config = dict(
    model='spectrogram enhancement model',
    dataset='struck, bounced, scraped and rolled objects made by modal synthesis',
    train_examples=78125,
    gain_aug_db=10,
    n_mels=64,
    hop_length=160,
    input='log_mel',
    win_length=400,
    task='enhancement',
    loss='mse',
    arch='unet',
    norm='groupnorm',
    hidden_act='silu',
    weight_standardization=False,
    pixel_unshuffle=2,
    widths=[64, 128, 128, 128],
    blocks_per_level=2,
    block='basic',
    dropout=0.1,
    attention=True,
    upsampling='nearest_conv',
    init='xavier_uniform',
    residual_init='none',
    optimizer='soap',
    beta2=0.99,
    learning_rate=0.0017,
    beta1=0.95,
    shampoo_beta=0.95,
    eps=1e-08,
    precondition_frequency=25,
    max_precond_dim=1536,
    merge_dims=False,
    one_sided=False,
    adamw_lr_other_params=0.0011,
    max_grad_norm=0.5,
    cautious_weight_decay=True,
    max_steps=10900,
    batch_size=128,
    epochs=17.9,
    lr_schedule='linear',
    final_lr_fraction=0,
    warmup_steps=2180,
    weight_decay=0.0,
    adamw_weight_decay_other_params=0.05,
)
Rows from block 7 of a small spectrogram enhancement model, named by matrix and row number. Rows with one number belong to one channel. Each number is 50 + 15 x the weight over its row's rms, rounded and kept within 0 to 99. All counts start at 0.
After each channel's rows are labels from the 100 clips, of 14976, where the channel reaches its highest value: "responds to" is what is common among them. Only what is clearly more common there than usual is listed. The data: struck, bounced, scraped and rolled objects made by modal synthesis. In brackets: how many of the 100, against the usual share in percent.
# convs0: first 3x3 conv (model.mid.0.convs.0.weight, 128x128x3x3, each kernel summed), inputs 0-127
# convs1: second 3x3 conv (model.mid.0.convs.1.weight, 128x128x3x3, transposed, each kernel summed), outputs 0-127

convs0.20:62 52 56 81 37 62 41 64 88 46 26 47 45 52 33 53 53 39 20 24 53 48 16 72 53 51 62 48 21 46 24 34 63 54 53 57 44 54 38 58 64 69 69 44 35 48 48 56 68 64 49 60 47 32 23 52 60 49 58 58 51 45 99 52 38 67 56 00 78 55 32 60 43 60 43 53 56 36 52 37 62 53 42 54 58 62 65 45 65 41 52 51 43 61 56 39 54 61 41 32 39 42 51 39 39 56 45 21 60 54 46 45 64 39 44 46 35 48 43 70 33 99 48 52 53 49 56 40
convs1.20:33 39 42 24 76 55 42 66 41 44 76 33 31 26 44 33 53 65 65 27 58 26 41 50 38 62 53 50 49 50 60 16 41 47 55 40 41 50 42 55 75 71 55 85 35 49 56 65 57 46 57 65 52 36 51 55 64 41 53 64 56 50 62 78 49 70 37 56 44 56 59 78 62 32 48 44 26 54 64 56 35 36 60 41 09 38 45 65 60 46 35 46 76 66 43 59 70 45 77 52 16 49 51 71 38 58 42 64 31 58 28 76 33 73 50 69 39 76 61 27 44 53 62 51 69 61 47 78
responds to: hard striker (89 vs 50.4); one hit (45 vs 20.1)

convs0.101:32 58 43 52 63 51 52 51 62 60 46 60 33 43 64 65 65 45 48 66 53 58 42 43 67 55 56 35 59 41 69 67 65 57 53 60 55 57 28 50 99 76 60 62 40 68 16 79 52 47 52 42 39 29 51 48 34 07 60 40 50 50 62 41 48 59 51 27 49 34 42 35 33 27 32 62 45 42 36 42 31 58 03 54 45 59 59 45 49 40 17 25 50 32 65 54 49 54 85 57 69 51 55 68 45 59 56 59 30 53 33 73 30 52 44 35 37 31 57 30 78 61 61 39 60 41 71 60
convs1.101:64 28 38 41 64 62 52 62 74 30 61 67 48 54 41 54 31 50 42 55 49 76 45 31 52 49 22 55 28 30 34 58 53 61 47 46 57 49 55 33 53 58 61 55 54 69 49 34 75 49 42 36 44 74 66 56 54 57 27 43 60 33 27 56 78 70 51 40 51 65 58 64 39 77 50 11 40 33 84 40 55 74 59 59 71 62 50 44 62 23 29 61 47 49 51 58 33 48 65 73 67 45 35 68 87 41 50 40 47 88 33 44 52 64 40 39 58 62 61 64 28 72 63 22 56 70 34 63
responds to: thin (high-pass) (56 vs 12.1)

convs0.95:43 53 39 58 87 24 44 38 57 40 49 38 61 50 44 36 22 40 50 62 71 25 71 58 44 41 60 35 47 79 43 37 61 75 53 58 27 61 47 43 53 52 48 59 49 44 27 41 67 60 45 43 51 62 34 53 48 83 32 67 54 62 31 47 40 50 42 32 66 54 87 58 38 23 39 58 64 39 63 19 42 44 50 84 51 70 50 51 49 72 40 33 21 52 60 44 72 70 29 47 38 37 52 82 68 46 41 29 27 45 25 39 55 44 40 61 69 45 40 28 78 60 55 59 35 65 75 51
convs1.95:32 62 39 46 36 48 57 42 55 69 52 61 79 42 60 56 51 67 35 35 41 14 46 49 56 45 40 41 44 37 45 61 41 77 46 47 70 58 72 61 42 49 34 59 54 53 63 58 23 56 34 49 74 39 64 49 40 63 67 58 46 65 29 59 29 54 69 56 46 37 41 40 73 71 57 45 40 43 48 76 38 31 64 56 82 55 50 33 23 37 38 31 58 58 63 51 58 26 26 60 61 66 24 26 51 49 51 58 81 33 72 42 80 62 45 32 34 55 51 49 73 07 50 76 44 50 23 72
responds to: one hit (49 vs 20.1)

convs0.90:49 27 39 69 45 46 62 44 52 50 40 37 20 33 49 68 37 81 43 71 55 44 38 48 71 25 67 51 64 52 59 51 22 44 41 41 56 30 56 36 78 76 49 45 47 39 50 61 81 62 53 48 46 34 35 29 45 47 37 64 74 49 52 31 32 70 46 56 41 46 28 43 36 27 37 34 58 44 49 42 59 49 60 23 74 70 81 40 25 37 31 49 86 52 56 48 14 36 58 68 58 48 48 42 43 47 53 62 81 36 73 45 40 50 46 51 28 49 25 53 70 58 84 40 36 51 52 69
convs1.90:54 17 43 35 48 35 52 65 76 26 42 57 51 68 47 41 91 66 53 36 63 32 53 89 41 58 46 47 38 72 52 33 64 45 56 32 58 63 68 95 62 22 76 65 41 54 65 69 49 34 68 36 55 68 61 65 65 46 29 47 41 53 26 54 44 59 46 54 24 54 65 77 72 59 63 66 56 62 27 55 63 39 41 58 41 28 40 61 54 62 37 25 47 51 62 32 79 56 47 50 40 59 55 60 52 80 58 55 56 62 40 78 45 35 31 36 55 33 46 59 63 48 38 45 32 41 54 45
responds to: small (61 vs 33.3); action: scraping (44 vs 20.2); steel-like damping (40 vs 16.2)

convs0.8:52 25 64 34 45 43 45 74 47 64 50 56 57 45 78 57 35 26 25 54 62 45 66 68 21 21 43 61 82 64 36 37 45 37 55 53 76 52 35 58 43 55 57 43 56 38 29 40 76 48 65 30 41 36 50 32 63 44 30 88 44 57 42 24 32 38 54 49 75 66 38 39 42 41 45 53 37 29 67 40 57 72 61 54 52 57 63 40 24 52 68 40 44 31 62 25 47 23 42 68 48 22 63 64 35 73 64 53 54 45 56 65 54 40 51 52 28 71 34 62 59 61 68 77 36 41 72 71
convs1.8:44 68 44 74 52 39 56 39 66 58 51 39 25 29 51 46 29 79 52 27 27 50 71 65 38 79 58 36 32 59 57 45 54 64 41 53 45 57 59 49 66 59 53 51 12 44 46 41 13 46 99 39 70 56 61 48 42 55 47 21 52 22 39 67 68 45 57 82 45 69 51 62 36 62 49 57 58 67 09 76 50 64 49 56 62 36 48 52 42 71 39 58 73 39 47 51 48 67 59 39 35 53 60 31 34 41 43 62 26 33 29 56 61 30 41 44 48 49 32 30 73 49 40 47 59 55 44 48
responds to: white noise (58 vs 8.8)

convs0.99:43 42 76 65 29 33 42 48 83 62 63 45 48 54 25 62 47 25 34 56 58 66 70 42 45 61 38 61 81 38 47 42 22 58 31 49 34 43 67 59 72 72 29 69 62 48 43 58 62 49 58 68 76 39 51 70 57 44 47 44 52 74 39 66 41 63 59 38 28 27 34 43 54 66 36 50 50 52 19 41 68 49 56 39 35 50 44 64 68 74 21 31 78 41 45 68 48 46 48 55 57 67 61 55 60 40 56 71 45 25 50 55 24 66 51 61 55 27 45 77 63 41 29 15 42 56 81 42
convs1.99:40 39 61 36 51 32 30 41 45 28 37 56 51 71 50 54 70 46 69 58 65 48 61 66 56 52 37 55 37 56 59 76 62 39 40 45 89 37 40 40 30 36 44 17 47 62 41 68 40 44 41 50 69 56 42 56 26 45 33 49 56 43 47 55 50 14 60 49 50 57 23 61 77 35 65 45 38 45 44 70 33 58 51 59 45 30 45 59 51 38 48 26 43 43 58 25 61 72 63 46 44 26 71 62 18 51 53 56 10 76 66 35 59 58 19 58 58 56 75 68 25 55 35 67 78 26 60 51
responds to: clamped rod (43 vs 12.3)

convs0.81:58 64 59 73 76 66 22 44 56 45 54 71 50 58 31 74 61 15 71 32 84 34 69 39 40 58 32 62 70 61 52 55 65 47 45 51 70 61 33 46 59 51 53 26 15 60 48 55 61 47 77 51 46 38 70 68 44 55 63 24 30 56 53 37 46 66 33 70 71 46 67 76 51 58 36 25 62 25 50 63 35 51 29 61 47 61 58 74 44 57 41 51 71 35 58 46 53 50 43 46 50 49 61 37 70 11 46 45 39 38 60 53 26 35 69 37 42 64 59 61 51 58 64 23 49 63 65 33
convs1.81:40 40 53 33 44 43 52 38 72 31 53 58 29 56 74 63 43 34 28 65 63 55 41 34 36 48 50 23 60 42 51 54 64 37 34 43 58 69 70 32 48 63 61 74 48 48 48 34 47 46 65 86 52 42 52 61 29 22 35 59 27 37 44 34 44 28 31 38 42 51 30 56 08 69 53 40 52 64 52 39 60 54 56 65 08 45 52 31 56 32 60 76 60 28 90 56 46 57 71 77 39 65 35 46 54 51 43 29 58 33 54 33 64 48 62 57 58 57 25 66 42 32 61 46 75 33 43 35
responds to: thin (high-pass) (46 vs 12.1); white noise (44 vs 8.8)

convs0.7:73 17 37 60 47 42 34 67 63 65 77 37 42 52 41 43 53 64 43 53 53 64 74 58 52 44 31 27 81 43 64 58 71 57 71 61 50 60 75 41 38 58 84 65 37 62 41 68 63 47 90 41 76 67 32 42 69 68 46 47 63 38 56 42 56 56 08 51 71 64 45 28 68 92 48 45 52 58 45 44 69 16 50 54 57 60 58 49 40 48 43 53 60 58 82 53 43 38 63 56 70 50 57 44 34 52 57 55 49 59 57 38 41 26 40 37 23 37 40 51 45 39 61 61 71 43 36 56
convs1.7:55 63 44 51 50 49 53 60 72 52 39 73 79 39 52 65 20 46 59 23 57 58 27 45 10 60 93 65 50 44 52 52 47 47 61 39 37 40 29 31 46 42 66 91 37 59 62 61 44 28 75 63 54 48 55 12 36 40 41 56 53 48 51 54 64 33 39 64 47 46 42 68 23 84 78 30 68 45 43 73 61 34 52 50 12 42 45 45 67 57 43 43 40 50 58 14 42 59 73 40 36 54 67 48 32 48 45 39 53 52 23 59 44 51 64 47 72 51 58 58 53 53 54 55 61 50 67 51
responds to: small (62 vs 33.3); bouncing (55 vs 20.1)

convs0.63:58 30 55 61 54 61 35 50 33 73 59 48 46 53 58 31 32 16 72 48 69 56 55 23 50 53 37 42 99 30 39 61 42 42 61 32 66 46 40 68 64 50 55 25 62 32 35 35 49 52 91 41 86 49 59 46 68 56 48 49 61 81 43 51 41 47 48 51 44 88 50 49 44 60 24 35 55 59 65 72 40 37 49 42 13 63 69 34 50 46 24 16 59 80 52 45 65 53 59 45 52 45 35 50 58 49 48 62 42 69 69 58 55 60 35 45 38 58 65 47 51 35 47 36 46 55 32 67
convs1.63:20 55 50 63 18 17 46 49 63 69 61 43 52 38 29 59 51 39 34 52 36 45 58 52 55 60 34 44 96 34 43 47 50 46 37 48 56 63 43 19 34 50 71 44 37 48 53 41 27 50 94 59 38 63 46 48 49 65 37 56 39 60 30 75 73 50 43 43 68 29 47 73 43 62 25 23 71 19 40 46 41 50 42 44 35 45 54 54 46 44 57 62 50 39 53 67 51 56 36 59 62 64 27 63 37 57 62 35 46 45 84 58 60 52 46 58 88 63 42 53 18 53 58 63 46 31 35 75
responds to: white noise (77 vs 8.8)

convs0.46:47 60 42 37 67 60 48 49 49 59 62 43 40 59 77 52 40 41 29 73 36 39 63 57 44 48 25 34 73 53 59 44 53 48 43 27 62 57 34 42 99 29 57 47 45 47 67 34 57 59 53 48 31 56 44 38 43 41 46 46 53 39 56 96 97 47 44 53 17 20 29 46 55 38 35 70 39 56 25 36 57 68 49 44 52 64 49 64 32 63 48 31 51 43 36 57 63 26 61 37 48 52 26 54 44 54 41 81 32 35 54 37 51 51 78 61 62 65 35 46 41 40 77 28 38 43 39 74
convs1.46:23 45 61 47 29 67 53 64 55 50 52 79 28 60 32 53 61 45 66 37 56 23 71 49 32 65 79 36 43 47 39 71 55 66 48 52 38 19 50 20 56 61 71 37 78 65 31 73 69 49 54 59 59 66 53 52 36 33 37 63 64 66 56 47 48 44 73 46 35 69 77 38 47 49 50 32 76 33 57 38 44 56 41 81 60 55 35 58 56 71 31 69 72 50 61 51 83 46 82 57 40 58 46 54 46 34 58 44 43 32 42 41 26 54 38 47 47 58 58 19 15 37 50 26 53 50 36 51
responds to: thin (high-pass) (58 vs 12.1); bouncing (48 vs 20.1); one hit (41 vs 20.1)

convs0.11:20 58 40 57 61 31 47 35 22 28 60 47 38 32 17 42 63 43 56 65 39 51 39 85 51 61 62 75 36 52 51 39 54 47 59 60 57 17 51 54 63 66 78 46 70 50 50 35 51 30 70 51 41 46 42 48 31 52 50 30 63 64 52 46 43 61 61 72 45 65 34 59 40 82 45 54 59 37 43 58 46 53 59 84 40 59 75 47 59 59 52 55 52 52 41 91 59 63 49 26 89 36 33 47 46 72 40 58 43 30 45 47 53 48 41 93 63 39 60 73 54 59 43 26 38 71 49 34
convs1.11:56 34 65 63 47 88 49 55 42 58 43 60 43 55 63 46 49 43 73 63 73 55 50 34 64 55 17 20 41 54 41 35 56 16 44 57 61 49 18 07 42 48 57 51 49 63 31 42 58 65 43 60 17 66 37 42 44 37 42 69 55 49 61 53 62 49 39 29 52 29 55 56 59 27 57 43 65 27 62 70 65 70 38 42 48 24 66 32 39 39 39 61 27 43 51 61 43 36 65 58 56 41 51 71 71 46 99 72 64 37 73 57 50 57 45 75 45 44 50 68 45 47 61 53 27 35 46 46
responds to: bouncing (53 vs 20.1)

convs0.78:62 48 56 46 44 64 25 69 45 56 67 56 48 63 68 41 61 62 74 49 59 50 52 45 43 28 24 53 82 51 49 32 58 32 35 58 34 87 44 66 60 57 71 55 64 51 54 36 45 22 95 68 66 33 50 30 36 48 43 67 76 78 46 64 47 55 48 40 33 54 59 65 62 68 49 43 28 32 35 51 21 47 69 55 55 64 57 32 48 57 79 44 46 56 40 46 55 64 54 38 63 67 62 66 30 65 46 37 51 57 58 32 48 61 39 46 46 73 79 08 41 60 20 44 45 34 26 51
convs1.78:66 63 49 77 50 73 45 77 62 70 77 28 44 35 59 52 49 46 52 32 69 31 62 48 54 63 55 21 32 56 65 52 48 65 40 23 56 38 55 27 50 30 56 55 34 42 42 15 42 54 33 49 33 65 46 43 63 62 54 68 44 73 47 38 41 32 48 54 59 45 28 52 39 88 57 41 49 58 36 42 52 36 21 44 37 55 70 64 69 71 55 81 59 46 55 37 25 26 68 39 48 75 65 52 44 44 57 02 48 25 38 70 69 58 47 37 68 63 49 29 63 58 49 41 65 61 43 53
responds to: white noise (46 vs 8.8); action: bouncing (41 vs 20.1); thin (high-pass) (34 vs 12.1)

convs0.23:37 49 50 46 38 46 47 46 41 52 69 59 30 70 50 64 70 48 51 61 52 47 56 38 13 50 56 32 52 56 44 71 74 48 34 20 66 52 75 62 43 59 42 45 49 40 69 23 68 57 27 65 38 20 44 59 58 49 23 28 50 55 21 80 49 50 57 63 46 68 13 49 82 45 80 36 72 51 60 40 41 38 40 44 68 53 45 65 50 56 53 20 60 57 54 66 35 56 45 47 41 15 47 54 27 25 64 66 32 59 73 67 59 31 45 47 78 38 30 45 55 52 69 70 45 62 49 54
convs1.23:40 35 43 70 48 42 39 24 54 18 48 48 33 32 52 50 40 31 40 44 39 54 55 64 56 70 67 61 31 66 74 50 64 48 40 55 70 62 41 33 46 83 67 16 42 75 34 54 61 20 44 97 51 43 59 70 47 39 53 45 28 55 62 51 41 58 31 61 73 29 46 40 65 27 46 52 67 63 50 37 55 26 27 52 35 23 33 67 44 33 46 62 49 28 32 27 77 63 24 40 47 61 62 40 64 50 54 36 42 47 49 64 45 55 42 61 48 49 56 51 29 33 19 44 68 57 70 60
responds to: one hit (44 vs 20.1)

convs0.0:63 41 44 83 59 26 54 50 50 56 54 48 43 69 54 97 35 73 41 67 35 65 65 50 57 75 64 53 36 17 53 66 58 33 62 40 69 61 42 35 44 48 39 32 40 47 57 48 73 46 48 58 62 75 60 54 64 18 64 43 43 74 54 67 50 79 32 39 46 48 72 64 36 07 46 34 35 84 43 67 64 44 27 32 53 49 63 36 57 61 37 64 70 37 47 34 44 23 49 54 78 28 56 52 67 69 53 36 54 52 39 41 38 59 54 48 43 35 66 64 52 48 62 48 38 40 61 28
convs1.0:61 54 51 49 39 58 43 08 80 31 57 30 61 64 23 86 63 44 42 41 56 49 29 76 62 58 48 46 55 69 51 54 63 62 10 54 39 37 57 37 22 43 37 57 41 58 44 73 63 65 37 46 55 58 73 42 67 59 60 52 30 64 38 73 40 70 62 54 41 58 28 37 52 62 59 43 17 28 72 77 47 40 68 52 60 52 33 41 50 55 62 37 63 56 59 50 66 59 28 42 57 61 41 64 18 33 82 43 45 45 75 52 57 45 66 45 33 40 19 63 64 40 63 58 33 45 49 39
responds to: one hit (54 vs 20.1)

convs0.83:32 58 49 57 55 36 41 55 28 69 51 54 23 61 76 99 82 37 56 70 64 39 49 67 65 39 59 37 68 74 42 83 63 54 47 47 33 58 70 85 75 55 43 49 62 45 44 38 50 50 37 65 55 77 45 30 42 63 68 57 88 51 60 43 38 49 22 32 50 53 43 59 56 90 46 53 42 62 46 51 31 54 47 46 71 62 44 49 64 44 70 44 44 26 59 63 44 65 42 62 71 64 44 56 25 37 34 40 34 50 48 53 47 45 45 38 56 40 36 51 86 38 78 54 44 50 62 38
convs1.83:51 79 39 72 42 53 46 71 62 37 61 46 56 40 59 51 61 54 42 64 42 55 55 52 73 64 18 44 73 44 33 50 62 39 40 50 48 31 58 58 40 54 75 57 25 34 64 41 55 25 64 73 64 59 49 15 55 36 44 48 46 64 52 55 59 48 76 51 58 57 54 50 38 39 42 40 63 56 54 53 66 43 57 62 31 45 34 42 59 43 14 76 44 59 40 41 18 40 61 39 69 26 74 44 43 52 71 86 43 06 37 67 56 32 53 58 53 39 67 49 52 67 21 24 87 47 65 34
responds to: thin (high-pass) (72 vs 12.1); white noise (43 vs 8.8)

convs0.19:52 28 47 73 55 50 45 50 54 83 48 74 54 49 32 77 44 46 51 70 44 43 42 46 71 32 20 16 40 55 47 61 71 34 48 19 60 78 63 41 22 57 35 62 39 71 66 65 65 43 38 54 24 42 39 35 78 68 50 32 51 56 58 30 60 44 56 59 55 50 45 73 21 38 48 59 42 60 83 33 30 64 48 33 47 54 61 59 55 42 34 43 64 46 53 10 29 38 74 47 40 36 41 47 37 47 74 23 35 74 47 52 49 66 47 44 63 28 40 53 64 57 45 42 70 62 48 34
convs1.19:77 52 75 61 84 53 33 55 68 50 57 52 34 38 59 69 62 58 47 32 66 64 46 37 39 63 43 37 37 58 44 37 46 59 27 82 64 54 70 43 32 53 73 70 79 50 70 57 90 50 67 54 57 66 50 35 50 51 72 47 25 50 49 65 41 70 49 36 35 56 40 67 76 28 48 42 67 60 43 53 41 56 37 59 32 17 35 30 61 47 65 43 58 54 43 84 47 53 46 55 56 45 54 72 61 47 47 79 49 65 28 43 43 44 69 35 58 52 54 38 51 62 23 83 43 61 20 73
responds to: one hit (51 vs 20.1); clamped rod (40 vs 12.3)

convs0.65:43 63 60 50 51 51 06 33 62 33 78 84 57 70 40 48 66 39 54 58 33 30 37 79 52 70 54 31 26 53 42 81 36 62 44 64 52 63 73 58 44 40 41 52 68 77 53 49 43 35 49 56 40 44 37 53 37 36 38 31 36 30 55 64 30 52 47 41 60 85 60 58 22 38 67 14 70 46 59 43 48 46 38 67 64 72 57 39 50 51 35 47 49 34 53 58 31 57 47 32 50 04 68 32 37 70 42 47 35 41 35 39 43 47 42 58 40 50 36 54 57 73 53 31 69 41 49 36
convs1.65:69 71 63 79 84 42 40 46 28 43 71 39 37 63 50 75 48 71 46 63 47 44 50 38 58 30 49 55 35 50 49 61 70 56 52 33 54 43 65 50 72 52 56 64 28 23 41 58 70 42 51 35 43 56 53 33 72 50 57 44 67 35 56 62 43 69 61 46 28 40 12 37 85 64 22 66 43 47 33 33 63 61 48 38 51 29 33 29 65 60 57 67 17 59 37 63 43 37 54 36 57 57 56 55 65 08 57 66 38 32 29 37 46 81 45 33 70 53 61 34 43 58 55 56 68 52 50 70
responds to: small (69 vs 33.3); ceramic-like damping (35 vs 16.1)

convs0.70:42 48 57 57 47 50 76 73 60 35 35 51 48 53 63 38 64 58 52 94 72 39 67 53 48 50 50 45 72 63 50 39 40 46 38 61 36 96 44 47 59 54 32 34 24 83 53 39 51 36 60 41 47 81 37 67 81 41 65 49 31 59 65 76 57 78 56 50 66 54 30 31 47 52 38 48 57 57 48 54 51 51 69 62 53 26 62 32 45 45 68 71 49 19 78 36 44 34 29 57 64 56 60 61 67 83 19 58 49 26 48 48 74 46 58 39 50 54 30 33 44 63 54 31 55 50 43 44
convs1.70:41 65 46 65 48 52 26 43 18 56 59 57 46 52 50 38 61 30 69 79 36 22 79 40 27 66 59 46 57 42 51 59 54 72 41 40 63 48 35 21 56 34 28 56 56 36 60 40 60 41 34 44 43 85 39 11 67 41 22 41 68 56 46 56 60 46 43 51 55 71 69 53 32 67 47 54 56 60 53 40 80 66 43 52 48 49 70 44 76 68 41 67 23 75 66 32 35 36 45 63 65 67 43 39 51 36 55 29 59 71 37 52 41 61 37 59 28 48 59 79 46 58 74 42 71 64 66 34
responds to: hard striker (76 vs 50.4); medium (63 vs 33.3); scraping (50 vs 20.2)

convs0.58:81 46 81 60 58 39 39 27 35 49 43 67 40 84 67 46 56 29 47 67 44 59 68 32 62 53 35 61 37 44 44 43 59 47 41 53 57 39 37 52 35 44 50 43 35 63 35 69 77 51 35 36 36 50 46 47 55 60 77 52 48 24 72 14 37 67 29 47 64 43 56 68 30 40 62 55 63 33 70 34 36 42 44 39 56 54 81 46 59 32 82 51 61 45 60 72 32 35 65 41 77 42 58 44 44 47 69 55 47 25 29 20 56 53 59 59 46 40 63 48 29 76 45 66 33 44 07 57
convs1.58:61 49 40 63 71 31 47 57 67 45 55 58 56 52 72 55 54 46 45 37 35 63 45 49 30 62 53 20 51 38 46 52 57 64 64 48 49 64 51 38 49 53 40 67 65 55 67 73 63 62 53 27 57 23 72 43 50 67 09 48 35 46 79 47 47 52 68 34 50 55 37 38 32 50 61 52 77 79 49 37 56 56 54 58 59 31 40 32 34 15 53 64 38 72 42 65 56 38 48 80 32 50 64 41 53 71 54 46 23 68 35 48 38 65 36 11 20 48 16 48 69 51 57 88 42 65 49 68
responds to: hard striker (81 vs 50.4); medium (66 vs 33.3); bouncing (54 vs 20.1)

convs0.116:55 53 74 61 50 57 46 35 95 40 36 69 42 49 49 54 64 55 41 68 34 26 41 27 42 43 25 72 51 51 58 71 52 47 20 44 40 35 42 57 57 55 54 79 39 65 72 56 32 52 24 41 46 48 38 73 67 55 52 36 78 61 62 50 67 83 62 71 46 43 49 46 50 41 34 41 35 29 57 16 42 34 25 61 40 44 50 47 45 48 41 59 45 40 44 58 59 56 32 27 52 35 33 61 69 45 55 58 19 38 52 54 44 54 71 40 75 30 64 40 79 59 68 63 88 43 77 46
convs1.116:67 72 63 43 39 42 63 58 57 36 50 22 56 80 16 63 34 52 44 24 70 46 56 58 43 53 41 65 56 39 00 73 49 53 47 59 43 53 55 75 67 65 61 23 73 54 48 64 40 62 18 56 56 36 40 66 47 68 55 66 51 36 21 74 51 66 48 51 46 63 32 41 54 35 66 48 48 64 86 50 29 61 44 33 43 67 37 25 53 38 45 42 56 42 54 61 35 79 43 32 49 36 44 44 65 69 40 37 41 67 68 52 55 61 72 50 65 57 80 58 55 60 63 65 79 61 43 42
responds to: thin (high-pass) (52 vs 12.1); white noise (40 vs 8.8); material: steel (38 vs 16.2)

convs0.30:70 39 32 62 49 51 60 77 38 57 76 35 66 44 67 43 46 74 82 09 62 54 47 39 69 46 55 54 85 44 36 57 27 26 57 39 56 50 57 41 27 25 26 45 34 12 33 32 66 36 99 48 36 48 67 61 43 45 40 62 74 48 53 53 54 31 25 60 50 54 58 63 44 91 41 31 45 53 21 51 51 54 39 46 46 49 44 38 54 45 51 51 35 34 40 40 60 58 61 42 69 65 56 37 62 53 41 36 47 60 60 41 26 43 42 55 47 59 48 42 35 68 44 40 71 51 44 68
convs1.30:56 32 35 53 48 70 22 54 50 77 48 53 33 89 59 12 69 35 30 54 64 47 67 54 23 50 68 49 80 53 45 66 44 16 48 36 65 34 32 31 30 32 62 57 38 36 63 32 40 26 74 44 52 36 59 60 41 56 59 48 53 47 46 41 54 47 24 50 62 59 42 49 32 60 66 64 18 69 53 64 36 29 48 59 32 24 78 48 41 68 46 57 46 61 44 34 64 70 56 65 69 52 63 36 36 50 37 37 56 31 57 70 52 55 54 45 36 46 58 42 53 24 47 45 24 19 30 55
responds to: white noise (73 vs 8.8)

convs0.122:46 39 23 62 45 52 53 47 42 47 48 62 39 52 34 31 32 47 42 45 77 35 55 35 78 47 69 35 63 46 65 41 41 79 45 46 72 65 40 70 56 53 33 31 61 27 53 36 71 40 48 31 44 38 50 52 32 43 86 72 03 52 55 37 67 60 30 51 30 39 46 71 71 61 56 40 84 58 59 48 26 73 55 76 58 54 61 59 57 41 39 48 50 20 72 64 36 59 52 43 21 60 48 53 37 35 51 41 39 48 45 19 51 44 60 52 52 73 35 67 45 74 41 32 23 35 59 49
convs1.122:66 32 63 36 30 42 66 53 22 37 56 51 45 22 76 55 45 82 60 48 40 67 65 76 30 60 64 50 64 49 46 41 37 61 67 27 45 51 30 68 45 35 24 74 45 34 56 36 17 61 67 45 69 47 56 73 60 15 48 52 74 64 63 76 40 39 61 59 60 52 44 54 64 52 63 65 30 50 12 45 67 52 37 51 61 46 43 72 36 46 66 64 46 73 44 72 45 40 62 60 62 43 78 41 30 52 66 26 63 43 56 51 43 72 47 69 33 40 45 66 36 48 52 72 35 47 26 49
responds to: small (66 vs 33.3); mains hum (39 vs 8.5)

convs0.73:53 22 35 40 41 64 37 59 38 17 34 42 38 26 69 42 37 49 22 66 43 24 41 58 47 39 57 53 28 60 38 35 32 32 48 33 54 45 50 28 43 29 57 75 22 53 49 67 65 26 32 78 46 64 73 36 38 33 69 55 60 49 62 22 46 77 39 72 49 47 57 51 50 28 26 73 48 56 58 44 73 41 43 47 51 59 71 66 45 38 22 57 57 56 70 58 54 76 57 20 35 60 48 46 53 30 56 32 66 47 27 55 68 73 54 48 65 21 51 42 45 58 63 58 44 62 73 54
convs1.73:72 67 71 53 51 60 43 51 52 63 57 54 57 40 36 35 33 70 65 25 31 55 44 44 41 47 51 73 62 46 60 68 43 80 68 51 58 29 49 56 39 39 45 40 67 47 56 26 69 65 75 49 50 35 71 40 42 59 64 50 64 41 53 58 26 36 40 38 66 63 51 55 32 41 56 75 28 38 26 44 18 23 66 62 28 59 32 46 59 65 67 52 59 62 20 55 65 38 84 42 53 23 50 43 55 69 84 45 30 51 41 64 71 62 45 41 25 37 56 34 40 56 42 85 48 69 53 78
responds to: bouncing (46 vs 20.1)

convs0.13:55 69 60 55 81 51 54 71 43 47 59 57 82 70 31 50 65 52 37 43 69 81 47 71 75 50 44 52 44 42 59 46 53 68 57 28 49 28 30 46 32 51 48 36 68 51 70 48 30 44 39 77 38 37 66 40 71 49 62 36 43 45 67 58 77 36 85 48 53 30 32 42 31 44 33 34 63 63 65 66 35 68 65 54 34 30 52 24 79 52 32 61 39 18 45 41 24 52 46 27 52 65 74 37 58 20 57 41 67 56 44 36 69 49 50 45 17 45 35 31 39 40 44 42 50 46 47 59
convs1.13:64 32 75 66 48 51 49 51 67 40 63 50 44 45 51 48 30 53 46 58 58 61 52 58 48 63 30 40 55 80 62 42 50 51 48 40 56 90 73 38 63 42 79 78 48 57 47 16 54 66 25 66 47 62 50 45 41 38 12 44 46 38 71 22 19 50 43 67 54 21 40 54 56 57 54 56 50 56 62 61 53 58 37 47 71 63 54 49 47 61 54 54 47 17 48 27 85 35 68 50 57 39 63 72 42 63 85 71 43 45 26 55 36 59 40 53 47 66 40 40 43 43 64 91 58 62 65 68
responds to: clamped rod (41 vs 12.3)